A small self-supervised audio encoder (BEST-RQ), trained from scratch: adamw at rate 0.00088, batches of 128.
Rows from block 7 of a small self-supervised audio encoder (BEST-RQ), named by matrix and row number. Rows with one number within an expert belong to one neuron, the router's apart. Each number is 500 + 50 x the weight over its row's rms, rounded and kept within 0 to 999. All counts start at 0. Numbers have three digits each.
After each expert's rows are labels from the 100 clips, of 14976, where the router gives the expert most weight on average: "responds to" is what is common among them. Only what is clearly more common there than usual is listed. The data: notes from a synthesiser with random patches.
# router: router (model.blocks.7.mlp.router.weight, 8x256), inputs 0-127
# gate: expert gate (model.blocks.7.mlp.gate, 8x128x256), inputs 0-127
# up: expert up (model.blocks.7.mlp.up, 8x128x256), inputs 0-127
# down: expert down (model.blocks.7.mlp.down, 8x256x128, transposed), outputs 0-127

# expert 7
router.7:445559496476495617596482402573524448436454412490537483453484484488598462465561484540519461542502538475543488591500536516551468561507445583466471504505525414495483414490445524558553455570537433477494508518465518583572530456475494578482430541506490551521582516538491597377575507450483447490453514529525473440485467516485387495504471421584409481469499631465488562570560460484471470480404
gate.0:601539542573509493424450497422493522501496542520519534398384499433522483337476597450445494451497492522485506572451520522520470463460475440496493383494378523442555497482510494508471438538370557518454464465510502474482460504513594448569443495525557471466520533599505457532514497474539620441515498516485522425443544448516523520522577548403419479516466466605461501491489516464577427408476
up.0:541602507526556493406475433398512520516472536499542531486410440465517465402447552494513411430470441476544516499438477512532487458468535466536490520512505561501573486508565490540425557560469501556451444501520459527496591464487549472611429480547480477370511538630502471498528485459479569551491586536473477459506529440526504586486549560455396413537480539546402497494508434457552426486478
down.0:482416543497538484480504477549477516440505520469573514482545438471422533415578577498520544466529545520567401524506473488533483505515517515453471571514556477470527437523559576486364518486566507519456559446409512422529559409485562483504523428417544562518489475529509519501435537456498418487486448539521497523487480437419457500453658526484516536491511457485512469393503411530484576611621
gate.1:550437577630430427481596559499531504564422555374468502461437459498489491539511606516495508556582547439420423451442462500456458481485427516453475416404461481458533555454490482519412502438442534519513422483461517498580460563496565453534471470536518453483440471529480492512496567487542567551429484478476580427426523480633514477467585572499588461485544515483544473528445541518471505511466
up.1:515436502495626415596446569482490516450556490576557468433507450576531469548517534489450529416556431493417477468517414501358527489496487590471564425415527441481518541533427459507490487590492423465533441479503429518425442457510493544523605496467433506518484537579409526494561538457529520522491397494391508465467515402523440488481595526526610518564534497466493577497524480569580507440523
down.1:450472514480517439562603489547596523475475520442534518594428442545504525453518471518463426449464451623456551456502495524435527556541435452496426566519492499492471581449432549491451478507481362462455515501423397533447491539491439461500478461437525573439514456486462580505481509503563483537540415480510471447543494517513566479436472518488431544567477464525522570503494583472533558534426
gate.2:522508564573516402425434588469456469464567584534549484523479432477499454448391517382540567502574492481516423437474536420425437502467572487459479459453472454503571484488529535468556409486491563466508505471531447393489520399524533587525511623495513484445511450458461433490557469444465496462509540518544534513451491457550503503454568532504502469453554431519509502515437482540497481460541
up.2:466459478357597439497569426531507541493419445458419437450563557437401524586508508556458481507500474548512536448520485511549454506562483484537569497493433534532439553422556393586481545473429457544513483470554576510498477553517457445574537387467525470520460532540533549555425550523619480522431490442541534600575466558528529496454454497481484520502516467538496456404462467527448527532512
down.2:474406525516422593516566500522528515547512449558490573525470523488567593554505475526492572456422523508495529522460442510467448616464369440458465431579464607471435441488474540480498578501526423455498525572496548572393527460418540546505530511487435503580387511500478478519591517520499518565457455496479455504527472535390473497487499466532445590566458606440532575505486512507542519473562
gate.3:430484516489474469466531456454469581566511560444505338523515555523463493541499466481643458542511439549391425475468396480519454401529497524443523459475405480483572561429425477465530559471430590500465414536558521422485504445525494463472605451493465413372471516415445514517512430440467503510461481482573575574453524450546455465519551491492469521552502443488453462403512533496487458551502
up.3:561463512506547514435448368558506515566420492448525549471543535479479523508517605530419539584421584545430516394394490468570510527465566420456540531509551537550464471511584461531512635472424509572428479436432540505494542501441545434526457513460566577521482497603530462574498556516427543479535566539516477551633528542435433511461483493442503483464425566500455470451506474487523487551470
down.3:581499481440509618503422525504486466424583493449550504498502468571548579470559435491431531560518436469440504466496454547532495544520410536376522440427493489463578483568542450507478553427437480517485558500435592571459512562539582494584594549487543552586449517509526489463587478518609591577534428528479496584485399452565477559482613494472589479393517555447476503537475420574586531426508
responds to: ring modulation

# expert 4
router.4:563501483557444399462540441527515490524468519544580491532505510449441473520487442501572465485504535625532545474362529551553531429485582440558545500446484512553424492491490506431485562565486545471440487482531462509535594420495522443508507505466544561479442498469496486526606496579536579574478480553547493478546420471549494567434478587497489509514485640553490451495460581562520563583484
gate.8:461614462480545514492395463464587555509520538511455530445460564502438484473488468527428462427502557561534577496624542531568539485465475453516547593533508552515493521499472516576453485493545442561517529479447529444463510495426507476496386515561545504464577568561499456571412440547555554441517495475476572509527508567523476501535525479397532445600444459594501434441504542456521459476499
up.8:563439586508482541548491488517502437473539486496601445505555417535588438471484538471469599616507490462481421530365431373399502481539506498493477479537511450512493453493461506436499539517466525518515409463529456491519467483485503531557566568453462587558497496513461552458560508455396424495468495581491448433472551436445442449578521501532429527550470553430487476517514512505514512503496
down.8:518462468405552485497561504450574513493482470566469487549411507498492440421493441462524477577546494480459461421462491557439479479429559423479575508540515539535504552573496478499490513534493469557488456476468420495514533424528467505405638377485427591502441411409480497567549406525422522556555419561474421492521453477507487602486551547533539530550500517459421467527490484469520404536530
gate.9:428545461540506565594487441509605505524561464471416506492523588623507483446508528538424592425481527476503467562522484554528522504491503466534452589607562498546497531485451548604483509482533451532606509541447548496496484453459541550534464516622530519600583567587513504516457557499459410434489479552509537439429595520462497429535507396492485498591328506469533406476504481377594430514473
up.9:573496453540473614525518496471512515601452485453470519459484509607492584399521514531515544476458478450505516503537352570571511443465494552513413534476503610436492532430569491520407508443477476571498588602442573540363549564497555449552561520584553514446450461482498435453512509503486498563555505491510435475408549452359486529476434465529447585457417512419512462532510488463538479515538
down.9:530531507541573470499517464404514448486564555541536476474581421500508482481541448447486608457513604441564493470562450566491551506438649453533477519514564559531482526457509571531496505491525443672609554544498539536419610470496557544481505568482535581530547488538572478528522401512481399606554472491449496585452485527488497500448481463491500530546543544453607412481472470465513540478365
gate.10:604546470568453482495444483540440423540489496449488526578486524522482541528549446515503484464504472345589511485479564540492536535589473559523481455457474515460511473561576491439459471480591523468505489520557481504510469455537530480488467554498464574439488594472500538490552380546498572641586498522475516485542497414585527587497447481484507525471528526557491516562571484487535491470428
up.10:459579487520567465581418530543477380563534497528514560515524574542466431512536447467510450508574500502517536475460579527469528437435461533565504507480521506488484470484501488434488479490572445495531482519542503483567427462514542471470492612527527534465565652400436432550463434544573483526539396480511600464509496469525530503590471517535560554465541469566555504492538550528563573457381
down.10:553533495620512456495613527402474527505486567495528547552456439413536512454510531522511504471492535451566553474553491483520558600424569492512486490512546569528514499522530483520551537518518497444513564498493394508483532586512519591509486506505523457400554476478513428479471437527427466520553500473492503467389573573497546597479472395549437538514434583491500494593504512544548544464541
gate.11:446554430438500478469491468522556563496523535527467529456515589556473513496480505503494458414494571516506481510623465515552488515523479520432429567544513553540502531598482523635518500470565448513447620578495559482420517459472472589516474492580436524470553556583505462535490445555542529505512464479508586509465555606452516527426523409470505426591437450435489440503502452455568451519479
up.11:431494440478506466441500477468464580452455480486362531499564549443455454560516489455501463450495548536505558481584599531479473485488547490488628536465530518543468470494532442492537463579485520453483532340559465455539468517530456583426412474505428456466492500492538516552409508535531514413517545445558544549617464587577530526452423488378599506513515421605551460417476464485428547529490
down.11:479541515587447448467438465539472510522448489421514503517536563600471627574491493421481520491485411545496492492514440454615504468547517549537455514504465461441552461451532472479451547492507550447485545580500602535477468487548528361566493520530495473465496490458469417545522538470567479460484507470481544603510539491438543423491521498522472485393480478522510528449512586527469498471403
responds to: noise; echo

# expert 6
router.6:513590537460563528470548404437490547504466562480502533493479404457505542503491462547525520447555495504518594472486520518536475459532416478539538547547477574514544434394581509526489583516506475589515471500506486526495526565431507516545397522534596524555567489597591499509457471415470430432481542483486543604581560581469454499520512532451471474560440490564518438547536573473447517498552
gate.0:515460508495433447487531543517525510506514568588544484525501562516462562433463539488519534561513527527463452549467458514505422475491501530406407420566400501486527604480484563480517469480467532412474533553471543451463507436600510598520603480545459432396527482452412473420527445483559563526479478546489506463479415451481517478463561544514477484553472442465488512456449508552480522411485
up.0:478494478554641457493387427481488508579500516518462450384497529392492423580491372583533445477418555520533551528538492495597506449513471535601578475439435581438447473515507471541487535508487491521436517522464509502467499504499592498518435510464502578539534535542487547598516470492565506527515503471533536505523505519559508649532431444450587534506435516473468530472642423493516505516458
down.0:429513593485548564443552459540458522511503593583445417444414485426513553456522495503606450461417490377531423527459501534540585576533455563487541456479577438519442510585415476536566492533438525511567505479376512468493353419573532596426530526561466522538500479555531508457610498494512571486482518494484503453528473498620460467534511486432466495521457563565578572501507475443419552467375
gate.1:465528507510482424561512579542572482446478512486417476530554516527521468536528432606464551478461496472563498551498571452441559519581454509454524423470423424479484589499455555479456464523525525441524510448461488461583377535529476542470490465471418465515520485551538611552484503548475550471466501510546525430540495468628523438423532545453588557562422455556485505529427531447397487452534
up.1:527511472504596586491445442492413551561563521491498508507425542507473517491489530474514418491545516514432525476467461568554484506459428511585487571523514603474561495510513415512535519457509458559491528584512531567409502474533599464548564521526564562522501549461496405502514450457590453530602447443407495540441481528427507570545484464512464492463570516471527465439609491454608477513386
down.1:568507542572475562433502573440538501578461471441490503525469529549529580507528593502437521533539548504495524523567469436462583480481471545494436545431514437532503457508551605533517504486433448624472536615473515537514429588470545487506435606513562525463482516678408577501435526553530546495538592502378530545515437502478587551496412502551457422496493527474482512462474521552489502498472
gate.2:534442406406428566481487547538442522469430434608487472499530493508445539534472465452511448532428416450499533469459531552491515514479480597480457446392481520462484497512595473503495432582506495455508531492628474611441466490555443499473524441532400542442406468401486549462520439580563511549566457492494461530568452522475488496530389486422484519445554501534546503531506426547514529535566
up.2:490456501509461601524547487460407491538461453614496574543581488468540465585564461519497414418454486559556573478495491441475606457527461521524575492447505609464417472381569414480412500608483377453505494496569436593488508565435459413501451461546550557501467500412496477522407511495577493496487498453503542501518444473540550467487449531483432570471534580554523543473433502557534633500502
down.2:548562585539511510521499498451467503515527587484507559624522484558506523647491529477383619638575436518513523527534471528573466460574499496542468598501574531509530429456606561550597496477484550471507526508491530492532491532461482553471506491477533505454546541469517501426427403440548470426428562561561486489531576519481523416408535496578426536545463448439502494523504666493390482501577
gate.3:480458459513421557510508534479496565500476435557491556484556513496594480458491550377481514507495416570405498473496497510466392508401633451432487525570458553546467457437465545600595515537457540408488547435500493448425545502475459649506503511503433486527520461453524454440521529488451483416499539509438474502478518533445459475507419485516498548495404562473474519535445469619532573549546
up.3:487583462521485523566528538533568431519553487452491515506470452537531444455512473528540521451554564418510581594465456591521531539519441533567428547503523514485586525527474538540507465471595394498530563629392492543497480491473563520548497539592605585559589475566568457482490487457625459499492536532427442462424467488491493540519518475575554458568486526425504510581501519440593498426424
down.3:504559499536495528541497497491479515546598518507495507461457479467577490492483504527549494478471567489517500600485551461491448545507485454550435430496546516470471437498475591494497547505410506368547545500549535544505477507543508521618525554613557544614532513483499506433466491459540478399465528494478471482560527543485460586597503531491539488520553504486562518508478391511542555527452
responds to: triangle; square; pitch class: G; pitch class: E

# expert 5
router.5:439471470464491415524322428529443503546525538467556551505509538513536473458553572447464441486503508474440478570484456351484480470524449486385500533569613522497530574552565392532404530369408488465523468555461536337500449485502515525428477461483543504521557543533501466557421533461418499417480437493497513409508476406428547425389407489499569546600494443490538529480521526506527468446392
gate.0:492461443569407481467570457551541494461508537546512365585499475495481452449437392441508571374479510492460512488555472532480546504457502483658542549467437560605500568576459503521535501571505506505418492500489431524454536434422468555530527443535496596590465445516532438532474467558486496525511498597532456617475512402570475525448507511510508435581435490472484479476455437464647505497409
up.0:528454496511447583422598523522503489488488514534483391503540471516437486462437380463483552389524494451496444479510458554466505522479516483594521530444441502569451553534459484527515503599498513556452508467491447622427549431472477534583589452540497534572445434568490497531517511547497506529513586560584477639486521392574493544496519554543439440503484505451520465429459425536590556518527
down.0:455544470541498499507583500458510509534498506486511454513478447495470498455560489471547466496531575507488503383581363426468450465558419549423446529500394531462612521547425498504591574495529436481468496543571466504447497503496499601517597435451364499455550504542480567457489374482452411491524529495438478521425503585499487557532522470515406475579473521459502546504523446408551479535491
gate.1:489584470496570497587509443593464491500513531466457444473516431420481449516516405576544516447542449438595546546508496473439510566631459604540481472483513537397450544490472472479535496552538415421527501497510382462493459481572487598509525542377416552523540541549483619445482470486457577491511510524496480465561491461531512524603505532533507583535473522530451567464564497456443524475479
up.1:409584459516437399533574509536529489439502508435523492558518496573479425507511479550447529503503487499598450480462433457499523467532533520520450500464568536492442568502512502466453523443584441466517482504560474459490566432549421641507489519442420513454449507565507579512457475547493512560432538474504552483534441424528459483418538492543557551555502516528444470493397462466474538493551
down.1:504517540513488428513559563467566498528461573547482499410496492430422432456406469479550483546571491564502540523366537449551504429451468466529507517432476477453500520429527560459422438613525426448535514503464483564555492453572475472418503465543516487569548502516506416401526546457566496435462487539533495440558468465525532434483573615498505530554487513605453462536382581495431537461530
gate.2:463477429502452454498497568476545511476580553430491455518427488525520504384437564439499546602544473501480421522533521537448453493404498463559469471509428400526594520554459575510535490375455605487503521509456565457525461479427537548489496442541468461521509491479507420469495514432446461469493470522468544558421596495504564506516537502556463466552511421467563448499459494471487412492498
up.2:544528449484639532449533436491451568532516527411406485566461582532407547430513495578532544526462520529452442504508513476612520481533506469481470510570456595430479649448551451592503538483510525568525574526469569432419506502558550497503469545423515513396489606654548478550461473480436575504561450385503534558525519437462482498521468444460480487459519506489474457407487457426500454468490
down.2:487502503431521538525452508591471501397602453563520474567444476496502465478409509550464442456518413446415557517519545455539489578571469514453520523478467554469476482577510576582463433562530428556460429525511454521459474544520468443590563532462544444499542632560478602495526621459489527463482463534535509551494480525450509513522421429461435495533518435483473497503542425457654434505461
gate.3:512543456454461507527492495486521510499489519435505481467437465466500518414463472485449482499502521461492555571516601546536485492490476519550429570498477451493657495459546513497548402548515583461527570500465548553590391391528561499444427502551479466479573428491506491438504418461459469445552547459458515476490533560528485494609509485495394478518458465568584505507563510422504420434356
up.3:477554533463428502522458435510510509484461562433540519427467443484499508383439497490441530470463501486509515565480489539515492500494443526520499563541504524467579531410571489436407490534527549646536567522469570466472502423484585535520429543476524522466519466488465481458480453453484513435559538463534494468467540472457534389559547479497466524532469416614544504423562564377477387503483
down.3:536520560497544401552476506499488498455542429465613410503484536595444479578551573539491514551521522554418460489484494403521439458527476500552454474433460473503549518479526547512500562501385483553518485487499585483477452592511474516537604482444573474507488485531407563526459523509519540468441461457402556544412480517472559498491523451490486510576515478487486491433471470488512513481450
responds to: gate; pitch class: E

# expert 3
router.3:489497395464449508519485528521511514463583497583456450506504606553445540440470483501435526475471427494477423469545592522446538526509404444503497480447450486452474501537493506491529417467451527510507502457589513555442482507574494594480574587544389508517466624536462490556551430660507530503556525416479555512476463468532582539474455459358549512442487420560522391503524520436502458490462
gate.8:483489421468452450542533479544594518538428559548493494477450521426460403419452524509455523482533509588461515514507484604582466413494551539554504601520468511437455569571466496520511456562532365487531564605392522552500526392533581561470486529495516565508513592565550480492500497434524486476522526533582482514476495498459536487415514455503458542485450485453529533465454482369484478395414
up.8:441433476443508398495558587599547504504447573515482454446500535500449520503416453495463535537589529520477458475425485526528432417499570529473434512502474488409489558546522542536514463548536464432530580586413555524428522398643551567467579512482472529522498568471560454522568505473550511499485534529549520519537433496431444516422545519475538510526493403398465508442458507518439546454491
down.8:510542490570609424527518529555557465422539486503530445433553517420556462489410505536451501467519556515459460535487456437548445510441554484489562470491474530459586511482476536564502462518564502497526445539477470490536551530420528415496505469415603454407535521492484540551498541459501565469450407570528589526491487522466480483615454498598560526510473465455518576562537527520685451537419
gate.9:507465461511508484526412438581520469508473516416487450528487511538562497547526620454468440500529549535472529504503480530510500491507461466587570538544495480617574501539514388487448561536469496544478497511468517520528458540353563463475465462521502600549501483497545496585430498509594435456520428522485506451455555526573400428472538442479500475511469465471451443496444513383517488549467
up.9:507461511497565544474495449514445497520426500508442456532474522477546473509569647438493442557556547612445459466508484513480440466513487488544604502537518492576460460506500371573440548514387490533467450461499507505515447510391620469453501476517508578596453452519433442546454536435639431471507401461457492501479564506506440452434527469464516483469524556486461475476427478450480544480437
down.9:459454457502567458489556540527502444427642521518483491519531511529511502511436534460473524523496504510587474472499469523464481517475491495546492487517454555475398538522485468513571448467477509583542466491597465463347507378508593501552553453444489549494388500511468514505440503525489439548588474466605540499514454518514488542453525494542419545529501488526558469467516462500481484456582
gate.10:409517577501574532513414531459504536516498490571533587545423447469549455514518505508597406489572591547497544546478486565542483471510493485493453570534527472520576494513456576505513478465541528485435603573477496440542505521575467511445525483464552405557590493391527447377540542407586493431475399482494439466417429570488517490503536489616542487495521503446493559539506537573501521530454
up.10:413414446489504488541549515550516564473560544526423425528539548616446547492424500469518612457561462486491457475575508493480447522515460482545493481499442551489550544494454557593491482562574519597542497529495520465436491440513530590583536498484422538566478519540548460542503480471470423442558495534472516607550553561526462466488555444448447516531475380418495425427473457456498463533565
down.10:599480547511462548485500526539522469553410461547470520458511446538621478578593521416531461549427477437479550447439519487458494444589523533504403541516552410464463546549539473430592592549478498449483544511561583521500471522526526473527513560509423567549449503430504499520514413525514515507536587416521485453547496557476600462523444478470533526549583553522477471520491491563568463530562
gate.11:541543548545544553459524438422476581477496452492497499502476468516589565444547522526504489569489472434509426471478451597501455492555436549446369534504468515452572409524525460481591559525517459409486554540514586545473508514489519619453513484460429448488505472555451556413584414428435479503516484476429474446484550558464523514560484447537433472541470604468451458607593515505479480475490
up.11:556472672520521618464477452493453518448495463486529530459472387538520510457509535474501478571527515446395415455365411524477455499496394553505450550471593478514513469494513427496557473480456421522485501521492551584460519478501592556548572533534519515497473485537405473438594472394548430535512475427428514516456438491398534496445567528532497430476551596492440436514439512532457510413472
down.11:543524435521524329571559499568508523591521425452442453488490470484535552422440471494516492512500547540627546568415468584511525524483532524518483488425488551536553485504611482538548447559541390463479493523480357563446560444556501562558571509494484500554487521480553519486362457563470439470586436567470421483500567525467493421584484430549420510539520566475465516552500513491527493433578
responds to: pitch class: A#; pitch class: B; narrow pulse

# expert 2
router.2:441439537448498493463574592421559502470503421545526575546517588512560519514517610481476456486502521590482500549594589532483471478411464541477483541525461455490505377526469509472602436544544507468506581454516518484574455496558378490523405487500494422527516420421474444535439550547539422470408552396496559465458462584533503514538484474514490489460573435502639568552445472533480580519500
gate.8:533596492529463563464353510517490464510549470438551512402522623555516555427476549471502480556493543588448493517480528558511504479413502517501458463557502521529494476453505557536437466442451546554448519467483548486498479476498499494544485505546603493491537590447505414464497488549527530476434498464474523445409479474441449492574432497409573480501464523576498366473465494512563493567372
up.8:545537535520430646496355519546489452499557499421540507387483531519557565431467541435477478575529508528458523560430542516463472486466449505515460481534538446483541434470517540522444468410408511472479504444529520478490423473505500490497515472552544512567545538416504457445565499512536500493474518499427445395441442495401449456585464524422574499477485571610526457529511549512527512434370
down.8:467581473454533530478460563532568508509594521546567468550516404491468438428499477502499532455466490570464547446574550493356511439484532507591543487534534545469497519463471618537485456556498576653476475430491390452565499485442431468555470500483535543474522537597554537557539475492455471561546556474534475547559552416523402508509472490427529485467531496474447523401522465439507483441585
gate.9:641492500488517559498521449542447527624423567485476491486455544486442552419483478524538507594526405501476493490443431445484473380593435507503514411466462553485503582522478437446424491479425577578420430543518501487439517495611514458463616440444489472459487461512417507475509501486505530566575459498534433555526471474419581517458600671446502474475462461491481510406473500436526493505524
up.9:505461512481495446474569505468501482409496547516454528497560444534425456537470438409446520468567583512468529478481494525510477455436528496557437536539604472507508526387546457556517528513626513537609586525543531547481486454439514573516575552553461517514448471439532444491465425496542417480487427481441581478485577563439490414425488473511512550524560525515492404510462565487496517564506
down.9:591466414526449574502560475518569543475419550419527358376449529452483432463470497476423486629474455550415489522472505551519449468571517495437509463474467475477532482457545535511515479561482533488503458483515543495571553455462426471477503393439507501567384465474484538453612480488551528491479569497546448527511459528493527584460467513492473429497472587545415462479457416553522473542446
gate.10:468490481605571445498576462502511526556454547442456429422581514533464483515479464464556570527531562502543434449526373428528435450501524503484467494544471547540516494448496453553549572485502509438482452508518549401462606522445498569565507527504432490466514463457541439562430441493501399488479453523552585580483563466560529528450544455491529516549524453485420410397481497516517564508479
up.10:504545458550485491521512455428495426517478443358472466464511512494444446521498482507486518542497491549580413547524563517609513502474527552480487473474559505470610434373550501543456431475568470460635461523529526402561581483525511502511375514492480473372536577421542491486464485474519425574456552463510594477480554452501508540517496430552420488501531486577533476434485520528491483512416
down.10:605457466499518419581414447564453469478475521471497549555464460531494422528526552468457543445492442473431517569519522507486467498452476433579485537479484571636454534480480394583452456568502546530491552517510441448462509567506576515571527476448584449493590562448535451535492522502583554486588486501496573524381519533497568429457411400528482497522443492510521522474457456497581513442520
gate.11:443464500498537424504556547454601547474468543443485463414541478484445374441454546437493481521471503635457487425463394429512462397429561475471583542565474498536490584438472486499497551490443473517531430519501549424503518471509486492484518492529467479445458442552505371648452539458521395472458503467571571521435506548570516490467515574485463517548531454512544411423437518518524515495580
up.11:536568448551467513472425460509472489595545543477502516585443597548493581506437476456572505457590575465597489508575544513520506495486531399573452475489450566546491483542536563536419509495531589562387588534491435444444568492456477489549469524498520516453564509436458442496479421582465608559567505557503510539561497505502472546530473428503496483468470432481474504467496492522607486573495
down.11:608562450539526418467556456567602540478546504467509421382497526497580665548533550508390545485549416463470473466555544444615499493529419532607476521485467475494551383491414495474514502370508472498500529449515478589551436506464509443518514475472453428538493586562522572439505527486501456539512553531523513522544545471506486516505538533511469496456545550484539417552557515400486569462394
responds to: pitch class: A; low-pass; narrow pulse

# expert 0
router.0:518591483586477480472551544511513523537549481486478497525507431580502559463493474463484578456463545377488487513562450600434497597500571457523420418465461568523486621563495615532489461498554491407465527530526459474420572548483516487568560500570473538509566422467493487526563538482474498542593405637397489471410558469506511513538585462546529566476403485404445532510555509477573446477554
gate.0:566492519524512495509511524516509466513552498542531492456449418394498405506539476516480493513451498447468553508484502605583519517461507548579537619483459485479504515565459515434549516565548456398530476555442477563511509526478650506492529591546551580542540493471581510461538557430518455492499441559422466528484493454588478531564576530524563446579504589462483543567546441487474501408488
up.0:507467522546510488493507592492510468435592470570527511479501371389518412522521485518487472482442467435484562509516493543522533544476539564523521579441463521468513539539514538413534458516538460391511501515497487545478505614471618544493530571525521534491492495465557541425493552456507437476480444516370463488478476453573499535556585500480575453588609557505472548580517449471493524378540
down.0:472492466551494548456490560484522485497489458515524513481485403507529522480515442480505525455480536363508652508581432525498482612466569488524453488518573502433497513553480654504482494481562500514489519574458495469365532521489542500513559594490491599617559456417503486542467539487472476524506489538516394481468510513457484540500455482582560540460498509440578609592524450520568502512680
gate.1:484493525419436567427536561406498486459542460507457527424506468538406509426445530481504446576506490490483436437452411494520446509496490505415490500485582484502517529419529479461480432452495512508546452521547642470448519556555540520452591469554589458434447524562499503427574520488640437501545559387485553525426433478468630509471553559473454441597621431543518382458475483544505475465469
up.1:512522472544423563496412488512526468583485503460497404431507590543432493514389508472533619573516501481436479492487475612514450455439471477575490539545475438549586445511377555543482486441528561511468488529550502495480486335487409506525534452547403494507518504445490505472542468503504463563506476557438448506388544517470494436548585484481457501598448487490478481450525516494517476580459
down.1:386547482549462535426503455565462591499414501411447547444456508493520464457548531511610552410540476377501431472568483656490525541499472494513454484495486532488379487542421512493521563500509503501434560552436517516524524525434548532553491460458562445598526541454468494482478485483527510475491443435608454578482467486424455517557469470564599461450478509427467520431468361520618497594492
gate.2:531499537408495450403444482471531488478520629483554491428422486423471582496409492502508542550567542536509486559464602458520484498560513399523551497518493392479524544488525500517564506488507580522497502431482508437548376392501500467482520416467482473465453462520457594497561446504450606470518526521510493559564494541450484456547620588439459475509446446593515507459520546473469393523519
up.2:515582550462432535544398540520498527428512550497574570482489435460562485532506490490485532546608539484514505584489515492459483520560552435551462480561592367495458511491485541479485458506560546511512490416465465495556432459425442477540504455470564503534502400476498621456532513421505504469466481548488426430556529518417379441537526635595536514535486529512520493554502543526427494541562
down.2:510465477450486470609556384586544543463485469391503479465516550405441458598504488477364602589449420552483484566467551572508519498472497609426551543516387527466406509493490501363543488549551461492511450379558467565528527479502515426477525574462507571474450544481532523576522424534468451470537441523581455532565475527504502503512482506429589610524523480543533462450562491470479488535379
gate.3:587428491517501496526477499500547531469527561466524452574459505513525494466428550442520527571442465515431435501407538445441437473522408563503510518465466363455565495526544469490596515419460514454445474457493524527553356333490479554483572471523381483515434514465465532580520396512423513523508580510512549524559547456544512488434541570455534494543473481501491459486520557488475461482443
up.3:470586465523565492518514486484421435615466545461478522413509520538374480440530424507554502451544502491571534414483468522558551441465546447601490574465563626514454573455524501460410471483547439617542529633460462489448605546517620384553521580511663538476566524510528373520529510522532493514582420492543528524428462532409529535550486486522492525455488474543553489459480516483500477472491
down.3:534513481461487430496485531540546509496486478601446383495463505487465526534477489535528514528543507516509531557442514549596478455547514525444508458451428483358513487502487536566533522425516429445465486515471494478434512431522447494387544489540460479452476509543530543516526471511475538485412508466583475446500546484508364456452499498438554489447473427395412470445511537517404516415398
responds to: bass register; tremolo; low-pass